config.yaml
model: "image classifier"
dataset: "simulated stained blood smears"
train_examples: 97500
image_size: 40
crop_scale_min: 1
horizontal_flip: true
translate: 0.06
targets: ["small cells"]
num_classes: 7
arch: "vit"
norm: "layernorm"
norm_position: "pre"
activation: "gelu"
mlp_ratio: 2
head_dim: 16
fused_qkv: true
bias: "all"
qk_norm: false
parallel_block: false
inner_norm: false
moe: "expert_choice"
num_experts: 8
moe_every: 2
expert_mlp_ratio: 1
experts_per_token: 2
shared_expert: false
patch_size: [4, 4]
conv_stem: true
layers: 14
width: 256
positions: "learned"
pooling: "mean"
mixing: "cutmix"
label_smoothing: 0.05
loss: "cross_entropy"
residual_init: "none"
optimizer: "muon"
muon_scale: "original"
lr: 0.012
momentum: 0.9
nesterov: false
orthogonalizer: "newton_schulz_5"
adamw_lr_other_params: 0.00074
ema_decay: 0.99
steps: 5600
batch_size: 96
epochs: 5.5
lr_schedule: "cosine_restarts"
final_lr_fraction: 0.01
warmup_steps: 1120
weight_decay: 0.02
adamw_weight_decay_other_params: 0.05
Rows from block 4 of a small image classifier, named by matrix and row number. Rows with one number belong to one neuron. Each number is 128 + 32 x the weight over its row's rms, rounded and kept within 0 to 255. All counts start at 0. Numbers have three digits each.
After each neuron's rows are labels from the 100 images, of 14976, where the neuron reaches its highest value: "strongest on" is what is common among them; "patch colour" is the nearest of a few named colours to the mean colour under the peak. Only what is clearly more common there than usual is listed. The data: simulated stained blood smears. In brackets: how many of the 100.
# fc1: MLP up (model.blocks.4.mlp.fc1.weight, 512x256), inputs 86-171
# fc2: MLP down (model.blocks.4.mlp.fc2.weight, 256x512, transposed), outputs 86-171

fc1.135:110147157210049128092111106142163186176121158111119100157086165067178145098145115122206152099159160107105080130155167174096104105125150126144146161065139154135082116174136126130062113095139180105150156091094150190097178168183140140106101109135134119143171108
fc2.135:163103109108147118098094179175148102144149127140097136118139230135118093173130130096137123142120085139062151140050164111042071125168186146089087110144166118091134129076113146128206115174103097095134110136222121135139092133113114180093130163097165173112114100
strongest on: target cells (88)
patch colour: pink (86)

fc1.350:092109201146151120083129092161132072149122140103095148155139157141124158139126131118084136129147098168125122142120120079115120143116166102187194141111140121141085140188147073145193169147105129137154146148075106136098120133157087063125155105121118148108108132
fc2.350:141100051116152119109187149120175185145139088131067117125167141139137131086126177107146126149144102141138117122140191144153145104181126118074093114122118132094180119087141144137161136095161114114185090187106098080188090132164119076133092104145141111168132110
strongest on: crescents (97)
patch colour: pink (95)

fc1.157:135114206089157111115144166144115154195123105129159087101086117138164127113116146088107185103083136128145138115130108117131115123134170148204123112165103081139089084139111102149160140128181044162118090111115088168163144151128097104114151132186152180125112203
fc2.157:131103085128109125142104153141155117106106135157166120107131123127137135129134117090147134148100173171113102141103127066118145147136149132088089124122125121115180161090107168117132145140158109148121117111153113040155106062148105137108130091129123055119061106
strongest on: spiky cells (98); two lobes with orange grains (37)
patch colour: grey (33)

fc1.501:180107164115116152128121174116113139113131141137113124174116152112130106125158096113152105119120131146098104134135168123083152109056143123148143122120105156115134188065141120134118133202188107116146175105182081128139168107189142144109133109114126121128151136
fc2.501:136086166134186060146125124112141147156117111153125153171154144123122148145153174132165089129139108148122143181109081106140118159079169129168121152175124087127102130182122019133145115040143179160056086157180111142110097110088137080140123143092056110156152090
strongest on: teardrops (37); discs (36); dark grains (33)
patch colour: pink (90)

fc1.321:118099100113080170163123121151161142102098095139145109126165155163149071188104119120108124124106168169113163113179160114149107191060104161119207100151105103140106124175118155140181144129147147096120143110177155165183118126151134107123136078145086119161091069
fc2.321:159158124174175115101148150154073150125098109143123160125105103134134152068149105142127097157098079172102084150176160140116160147150151155121132158046143131079185135107099131141142102140116111156074120107078118146170154135119119119107171125111126060150186130
strongest on: spiky cells (100)
patch colour: pink (88)

fc1.467:065094123107096167130097157132127213142121120152059154091076181089105092141103086091132154174162156106174105150159154097094097139056118182134106096177151165125086155139148157146095115158127125148153136131147130144099121159164145115087154157137078138121157153
fc2.467:094102079195132100143135068104115110156090096128176133161163120101091058133148137140077144118109158164162098114168042129162128093113145050110131143174123105076180099165061185109144135185127117143133059165103115160128124176054127180085118164076097089112098090
strongest on: two lobes with orange grains (77); ovals (54)
patch colour: grey (42)

fc1.198:152103112100137163163173116156116109100076128133157127089123049138077149077176095158169099104097190138157211110179157129162176120186093110120158078102151136118173149151153141180138153154154102128106112164144128151146079196149146137182072120119151066180129126
fc2.198:155149224127088132186156133156123097135145101143096113168097115127153085146162155080071088130122135104145136085132129091100142117146145107116157156139091136104154149106112076104154123114086126124169156131071141142144197109114137121134080128117132121135160073
strongest on: crowded (85); target cells (80); no large cell (46)
patch colour: pink (89)

fc1.460:079113101133121148177102118139141136171152130130123044111130087136156150102094126100063142186142143118107116132116152145147149145158117110152095145140129201103141136082104068118109150122159169180109046160098131119108156068076131168115119142159074177118128121
fc2.460:192140114167079097088112112142107107172093076165146117167127151107149149129128130129125109080180065178167179141141122157096136119060140146113150114119140162107113137158125190160192123104145064067128124100130135099117118141122191088172166149124174211176133184
strongest on: crowded (95); spiky cells (91); two lobes with orange grains (35)
patch colour: grey (34)

fc1.74:125103169144076141143143122159151159101122155118086126126105094171119121138167065115109182125165131143125104121153128137098134134148132082085131158150155112181087129162151104137127109149064119157130115116227061094135084101190154142139103092086177107165116151
fc2.74:099100141121152104154096105133185112111171119157162132129193150136118098136065148110187130154097136151178084173134149142119058111141142190117187161157168114140126211110134116131155172083129153060139157147085101082148104069134089148105136167151108165108135122
strongest on: crescents (60); target cells (40)
patch colour: pink (91)

fc1.370:106186099087118128147129215105129141105124126117143133103124120111097104128116097056067129108177148138159158128116174051166112112081100161093167213125133126135070146201162165160115145112167110063166111077135155110142174143132093170129134131106136132113139132
fc2.370:058136087124155106147124089083118151072117040163034117146118155194114184130066146111114078134140105114135124102150130136125159161097107071136074146132124129159130107051156105127120160056118150168162155134164158184068128044130189108118145119158091170103117139
strongest on: discs (63); target cells (36)
patch colour: pink (88)

fc1.39:151126160082135141102113128113180155121163186088124158147166154129125132165096177093095103071095153174060143118143089127134143130193099145151147139130111127096048124069136090103159154152153106116164086119160071118169088038151158191152125105151164142158078115
fc2.39:133143111117124145149168125112100114106155100173095145112160117091066111175166097123164157097129091104107121140162108112136109148129155140157079135148195128110148181125131165115148089119079130114172152152061190123139126151095123104178060099160180118091142118
strongest on: crescents (100)
patch colour: pink (96)

fc1.61:160102170072144096127164115143142123065148109105228128169171106124121159099160097105101176093146182131131151130128115213134130102112118085045158165133081083136098159182087099146131109163115110117114097159142112137180125138166191095118117130124135151044103114
fc2.61:154135121133128180121114149192146134184103148189062130136147157182102096155103209191193101137179082155074147069099126171159184159156107144085153081143131167135153151112094116181150092086161068049157108144122102093114125101125111152112083109100084110187079131
strongest on: teardrops (99)
patch colour: pink (91)

fc1.37:082074080054193160122104140108154141119121113192061124113107135069113173153131117104078133202180180078151143163118107136136121113084150138109027105154132124154099185178148153042143158107196134126121111103119096172124154122185120121145082158129120137174113099
fc2.37:171115116138149139161154111137077062137130121113171097133147088141152104208130132106106124122063135193106152162168101153067175168117111142165106118182164152096099171160117126211117086120140108096088107103112134106193110206083148127071140101100086121110062148
strongest on: ovals (99)
patch colour: pink (92)

fc1.320:149126097060111126114105138175151111124161123179136112103122144083091181136142157182115158156099140050101094048148157111115122105107123115121123118156101160098166149151091192135136116165120102130110173212093140176120082129085132100132136095074091073143070140
fc2.320:145108119120118092165164148151143137129094063129176090167110137144136113146117196139143088141097126135125098131149153090122113137055146145088099115082102175143131114107099125083140135113143124171147094043109151100092117151147068094114113151082093101185124087
strongest on: ovals (97); crowded (75)
patch colour: pink (96)

fc1.353:216055125133167151116109127181134079090134083131108117156113122162094101189131138140139087167138137146196112168152169091145162134122185093159106105179122124163102130157122107159083133100114173122107134104083106114129180105157162148104119085124125110139146147
fc2.353:089106190126087109127100122164137125184182141121122082114140124121116151147102150116128161141120089108129146148067089117143165144189116150139137156126116135103154151186143124148197123119101156100108082167104085133112086165155102155083098110136134126169058127
strongest on: teardrops (100)
patch colour: pink (93)

fc1.102:161121177102103111161125113060084146173136099115127158196139097144154131145143114083108153109114114147096140144167171098102119080174157078108153087122178155117147156125133151171163147171119155104176161172216123145089130128119161130141127094140112082133106147
fc2.102:124072117169145106078140143168122167073155156100173146154110137165115123124115130109080156070150179085096113133112120103187091106083064162174116183149124139138103094159120155161136142157142120100172115155181060077125130047115110153138125120077099187129147123
strongest on: two lobes with orange grains (89); ovals (85)
patch colour: grey (73)

fc1.59:135078111143165123084064150149130104137146147057107145115138133126089045164138129178039098096123089189111128161117108163145162124112073139171149147174156100121145122172128168101138150135171145146178077149114106130094142164140187078095162137102101048138170137
fc2.59:118176158115086159148091142132161119175163077159144167167140099136148118137139145086147116184134231159139118143112128135126143099115110120147145093117173148154075124070094146159156117131173163191156166137083106141092156148139144111106120115121175062082106153
strongest on: two lobes with orange grains (46); spiky cells (45); kidney-shaped nucleus (38)
patch colour: grey (39); purple (36)

fc1.509:129152140064146098141137111214162142170109148124167164128104167143122121136119211113110109098094139128173126116167079156178102150073158139110156153141159139163120157097122163143140162130145190108190090114122072148146130127157130142099148113152032129212116104
fc2.509:124148136115140135121115164121112161113131075153154102140157227127167107103160105117109134153107147142085125165155132129127168181111157107091120173097145130075176091169182176159162121115183082171083143147116130147147154137131168151065069118148142097148152082
strongest on: lobed nucleus (46); teardrops (36)
patch colour: grey (30)

fc1.498:114113082124120150140132149063155158131117149129109113139122106138102147095114102109071088089151135147155089077075133117051178138191167180123158138104147177123128150126093137094123092140110079197107113125145065102134105166146157124117160128198121144138156107
fc2.498:152108127128124120103105118211154110145171139077109103140129187154128154142167198130107234092085142148125134157118186130129080095091095117075105075066197103061105084151198169121106152116128142110169111132145119156096141086150084139158093094069097163132098118
strongest on: teardrops (100); crowded (78)
patch colour: pink (92)

fc1.335:094102053145114131118125131118139195093168126166105143106151105072122118152183083097146134203126106133103170158135099201157156157144154091176150070135096152108123130150070106143192110110147117133148164120090231134135169146148102106126094139169132156151117135
fc2.335:150146161131124145068123170101091066177090101151135086140124193123135229134066127168097160181174098116132142106074139116093130103115132142146121099126158168151131112135158147133156089108158137141141099168151074076119142080134202112094165193161105115157066127
strongest on: kidney-shaped nucleus (40); teardrops (39)
patch colour: pink (90)

fc1.293:096065102099099118107090073168100163101165110158103159126148107191123128149168098157079102117091144078147068170095145126107131144074138134124107135180139103140098167104153064119119120118153131131128154168154074176144174113176154165174097172159178125090151155
fc2.293:157120054135101156056097193086167098177081142094164152171192143107127167150088115097083091099111117149180113122150123142147134106093108096114142175112157151139165159174158074109165111115115095153174130110131076115100064100151103150104155137106113134123077133
strongest on: target cells (91)
patch colour: pink (92)

fc1.199:118090083159171086150148197106143133141116136078170150153096136104099130134138123091200079103136110133094121122140103118113101128127171162127137069127164130133151082190114092101100101129145135124119105090108061201128141088109144175110173161154159135170165136
fc2.199:113096160164116074070148134124146150099118084149147097122125078173133134102144131182130093160115128099141108147170145177119124104071095147138090176179172112114154141153140115160122077173075144124058110146051123134132066155115113119108135148118079072077084046
strongest on: two lobes with orange grains (68); discs (52)
patch colour: grey (26)

fc1.377:128115178122112126091158154102158134141127121103100115161109143169123161113085152123123154148197146148130109140116173142120106160091141076128157154139125120093121159123193133109094078157139101139137128154115100166123158117093159143131181116136131124148140167
fc2.377:151140139120094144145121135166102088093120167096151145136101188124123112150189184128186161150200136138138103145175100133062155114138126062159109120115180142132166122168118115090123115138135121132165165128160158182075183101115170112121166115142115068137132106
strongest on: crowded (81); spiky cells (70)
patch colour: pink (87)

fc1.136:132190125087119090093076129141084110064151076124168104140144103106132159116135110142132153042124106149193089132119136140125176142137130129119171203161089180137118130129139119071120140144126159110104090081128074105123067105174112107154140128152139100133172135
fc2.136:147120114123149126097094146094130150137138124076095165117128163184133108120103130135131077126105170109086145174130158134101163136110146149146095053137125148133168128203126101108170102125125148070096148151157091086149149082078123182145146097163216096107157170
strongest on: discs (100); no large cell (40)
patch colour: pink (94)

fc1.147:150069125122110114108139123108106159073127093113109166154151126136160134181103119157126131127150085202111135164135139093120099113126172163097120163097120141036103211168111130095119218125110123115145041093155158168092145123070141084065137093121169141099078095
fc2.147:166107112136121098137119152126124160145196129193138071070123158109110079066117186133152135136140167011122131136078093138085164113153103162126097134094113149160115132105035138152134145163164150123093144078185162107128168187084131147175155151094112126120141181
strongest on: target cells (100)
patch colour: pink (85)

fc1.312:139105107125139140107138175143112161152130104133091177142104133161122181140106164132134131107098138218095119160143159142128172195134142100077186140088224131153184121165140139152135073159108167144113193128155097140122071196099128138121178114126177132165085088
fc2.312:101155148131201169152144142113146118129111125095113135077129085108064165148089129163088117104107129131148125092108096108140154154112115111141120089175156114138113127024158127104097081168151099157110149120127165096171140120207105127107107055145177082140203136
strongest on: crescents (95)
patch colour: pink (96)

fc1.180:114124116094132109098114092185126186145146157168144129140093159173095103125147161163112121105108098135112142130171156080118163140138094094121163136157074121149176130140110102074145149149154127133152099138060108126155145086103167186112140149167147160104152186
fc2.180:065103185119146079146083138180109126135201141109094145177117103111114120082134157118109101156156180093103129133130114161107159118190143154154135148147124100071130075162131134145142083076144187102070122171128133176140195175147139144120191112107179128074166183
strongest on: ovals (100); crowded (82)
patch colour: pink (93)

fc1.104:126159104115153161117170125173135089170118049119083153168151179102160148120126098097133130161123164085092122152169147124079099110083145070092092101161103115138180156167149138145102104176165162114161117136136158118165153124169162089107127087110083172097151133
fc2.104:145120138191127110094084115101158144076143125108160167115166140076150117089097087148179132074085093119123119187166130186145074131150076124154108133135138079133128100098160094120083109121105126137140109114176119186122180155072104164105194218124148108179131158
strongest on: discs (84); crowded (73)
patch colour: pink (96)

fc1.154:124125152096123107141075100072161123109153093150106142131127129074097108103153185167101090108112140101099121166101136139056165089189095084092160165140178107142079118157163155122115136131146107070121081163119165172176175102139161163155146137174105086145104109
fc2.154:172187088196113089156057134120131116137163076130128117050153134122128089108166142142101149134095156101134104115149101163128123111108074159107051089090164075121046119137141166116105095096145160134148136136057102150131097128096159138071168149187149079103154141
strongest on: target cells (100)
patch colour: pink (85)

fc1.117:104052136123169152134081146116152102183141168088149106109131075078105070117174049119185134114110131177125099167176131116103136176100073146110207180134173188165110097083131094091055145110137152183112100103183151086149074132104136159113129082140127164123140125
fc2.117:165158106109084141122139154120122127098169100093122127135141136155139151140172109139133115102120137098140097071133166149151083133142131152165139091107130135066159158166168103097091138147104111044147126128062117145089164103085132109122179171156173134122150103
strongest on: target cells (100); crowded (84)
patch colour: pink (94)

fc1.53:110108160218102079173152136134157182187116119187109079159091112168111142162135144120133139101156117197122017093094178121115101157064114142096186127126142152089079124085129113112120134134117171171167065152128049153122085116137144138097146099080121140185141149
fc2.53:109094120086179176088095086094103063087133084141135126088190131136137113092171111164123138192153201125120155151114088167136116162164162116125111081111196089124079086085191167188033107162116084131115135117174163104140140170167164095120131167162058117126131111
strongest on: small spheres (52); two lobes with orange grains (46)
patch colour: pink (88)

fc1.164:117130122154130114139150086098191147110119148142117078122142151132167082165160183140111187117147135142123122152136096124105163135085117129108132158081120131170106171198135152134081167137140160125112146094150110135137174117142129101107095160169163084115146132
fc2.164:162149141141132103096108139110088103073126094206132105121095163135058155109122131130099091147081169106112118081077166100141117143107110177082147142151128116114140131093194176087151092109145121130179153111126090161067065134083089121153154099135130139115130143
strongest on: discs (88)
patch colour: pink (88)

fc1.324:184123181130147164088145047117154144120126152117061126090089125100130180159136160132132127138179146166111081193124149060050131160099185045167121242100149151153129121162177119168152162114151102169142092150174084141106158100145129108199137087164127160156152067
fc2.324:143122122172147122147221215127166144165111140126133115103123117116118078115128128083159083111133098102123176080139106111112174080106142069147118121138167111085133145141156110234127123122130177125129108078070174132120139107082121119104096145130138123120131186
strongest on: crowded (85); teardrops (69)
patch colour: pink (91)

fc1.75:082154135158121141167133209155132116112139140106061140133137118102145139072123034130119106088116169167137149138073107149131168114090134102071109126122109143133114094149080054126114141169183109061082161118153173160138087141073089113153110124141128064106156142
fc2.75:107126082126125116097150127169119089103105138112120104165134130216143100128124149086063183111148134125100115194148143094153150151141146088156190114159139123096138114124115106104138154111106144172164096138133079099158136143184153095108094163086161120129112108
strongest on: target cells (66); crescents (32)
patch colour: pink (95)

fc1.494:141068078126100170102106125142108170181133163127118143124118130062080108093135157097184124144125199036151152135137110185147120103178108163170108174124103119103115145124160122077122146117160124115143148168106084178163103138121158151029115113113150149154127139
fc2.494:122138116096109068111149151080168138066157075131064112122085113178127135131144129121181172123116095191118159125169088084103088091098097130161094098164094114163158143172085140128128119148128086142118060116099123163114117160147134124136113120182095194165126166
strongest on: small spheres (100)
patch colour: white (64)

fc1.461:114139117104117163159138124152144082114072110146157118145149121145164084131122123072092156147094115113112125115126127185129099146147139048167133126125140149151118093135125132156102142205140116143142134084163170099077062141134066096119184096153144154143082091
fc2.461:089154093140138128133089149066098151158190159128141096146114111129092153103141050156093187126148116142140131195134150116103119140075131133171146041158139123106167108148124137063078119067128081153127131123154073156179118167068114142123147101156128177065150079
strongest on: crowded (85); target cells (71)
patch colour: pink (92)

fc1.170:142086154101126087084196103095113090126137115083121152155123127181160183116137096163161186157145141092139143103153147181119166135109218110134114126119129190172120134136126116086153075110171045176096103112102117132170096134142119148079148101167123124149069166
fc2.170:094175078132181045063098154143112143108122140162123105058155136105130083133138103200098161132139073126121109051103132061115101083152155156126134169208171081113124121084113099126060182174156118110158144119101106139133050145116093144130126121144092195144174112
strongest on: target cells (96)
patch colour: pink (90)

fc1.155:111110090152082143131111112190130125134125134092108133170108167121104126125142199136118161133130148110171155065071134151135179120191074154080139102130159177118189117142122112108100118133135151157175098112138136109195184146090115161102121146102161095162123134
fc2.155:138073175128138135131117093115166150173080033087093154170122118184140148127095121130130157123084158143085107179103126094166132118174180116131182126160180129134107165128147147084113100166144137133129158122102144138146130130168149090175184153159160127155102117
strongest on: band-shaped nucleus (58); discs (56)
patch colour: grey (52); purple (25)

fc1.251:071135122112110147091145193154086100119121078169143159104090114113157165123127130099121123169090130177174111124144152143158168090100118114148103113212095143132129120125120125098183164160176137118140142118124171179149158157176121096081163128192092057144097107
fc2.251:128084066058153107138125092155127067093092110107154168124101132120208086129111133110107099121140081125143103163124066105154176060120109136194159118141141126101143098131188165189105098080176151227200116188079126096065113150097129111084168097146074101123102126
strongest on: two lobes with orange grains (87); spiky cells (57)
patch colour: grey (61)

fc1.479:105136122104153125133130144166092104113106076174114150129148142147153195159150126117079143102118153068138139149135098163123092102125119078107185165169196117132198086138146226189143147088145132090171089148131137137158134156080090075153152119128144133111111181
fc2.479:132194149118078152097102116075120180083141166115178116145130152180122116119112156145126115168088120093177159148139166092118100159102080163139125107097090113130137158094111137083092044166106086145130156110123134164110119040161132134096073152122146089110128106
strongest on: small spheres (87); platelets (81); no large cell (39)
patch colour: white (81)

fc1.145:165042082157117128152105227129162097206109087113118107156132204174097138146171050126109146192096157135135113187110134111121130094111114098128155151140152133104112126169108125141106175163141117100172115127066079121121153141150069134120143116104111097114119129
fc2.145:115184150113075089109138099156179158108126142090171122099111123120130117119111141193130126120106081115089078121094099120212065100146088091114136074127146102101163153114103150125134093165165129153115167145132126091063123137108171137145068155155044123138157079
strongest on: band-shaped nucleus (72); small spheres (41)
patch colour: grey (49); purple (31)

fc1.411:095163120098118149128070136126138180162159090161120083130114162122184141191111119089143127120146093086094135137128172115102122100120106131105185162113115147105118097139170158065172164147125140145176133188073170160096103165164050161108067143150105138106107037
fc2.411:118110080144152140173147088094150138151083041147123150128138041136118067063088104089086160156122133136124129171088140100170123124127085115166145133125189131176093119150164114168133108129125143128102151131144068134140189167109165093177125173161199109179160108
strongest on: small spheres (98)
patch colour: pink (99)

fc1.142:115120137103089141150189099131168141143097106129107091146134099165097109126126121145192124073145181131140093092113122153123168121096150105128175171135182177132059129157076099137205119125140146165131157126148180130111115102145154120123131107119136122107145154
fc2.142:149130166099152186137062119075094124145196106097173112140124184073091178099105157095080126109156110112121112141128095108168096046201088144135117114122111093146131162148125165152113092106136131055109068117093112119089191131107116176140209128172103147097098141
strongest on: teardrops (100); crowded (77)
patch colour: pink (100)

fc1.278:132125146151071104188120130148105140133109121133102188092061092129108114173158105116118182109106102098146090097169117104113153116135152097158158174144175140125126112118082164131132166117193118127145121157125118197117158126182156168117151087154131166163179111
fc2.278:103124124164147056145146100133153101099079084097089190213123133134165123186176161210095095141141049156122118133146127136101112155167161148145123127132139119142114094106130194094114169128080151100087135155125116152071138161124143094090097144169109115109133072
strongest on: two lobes with orange grains (76); discs (48); target cells (40)
patch colour: grey (32)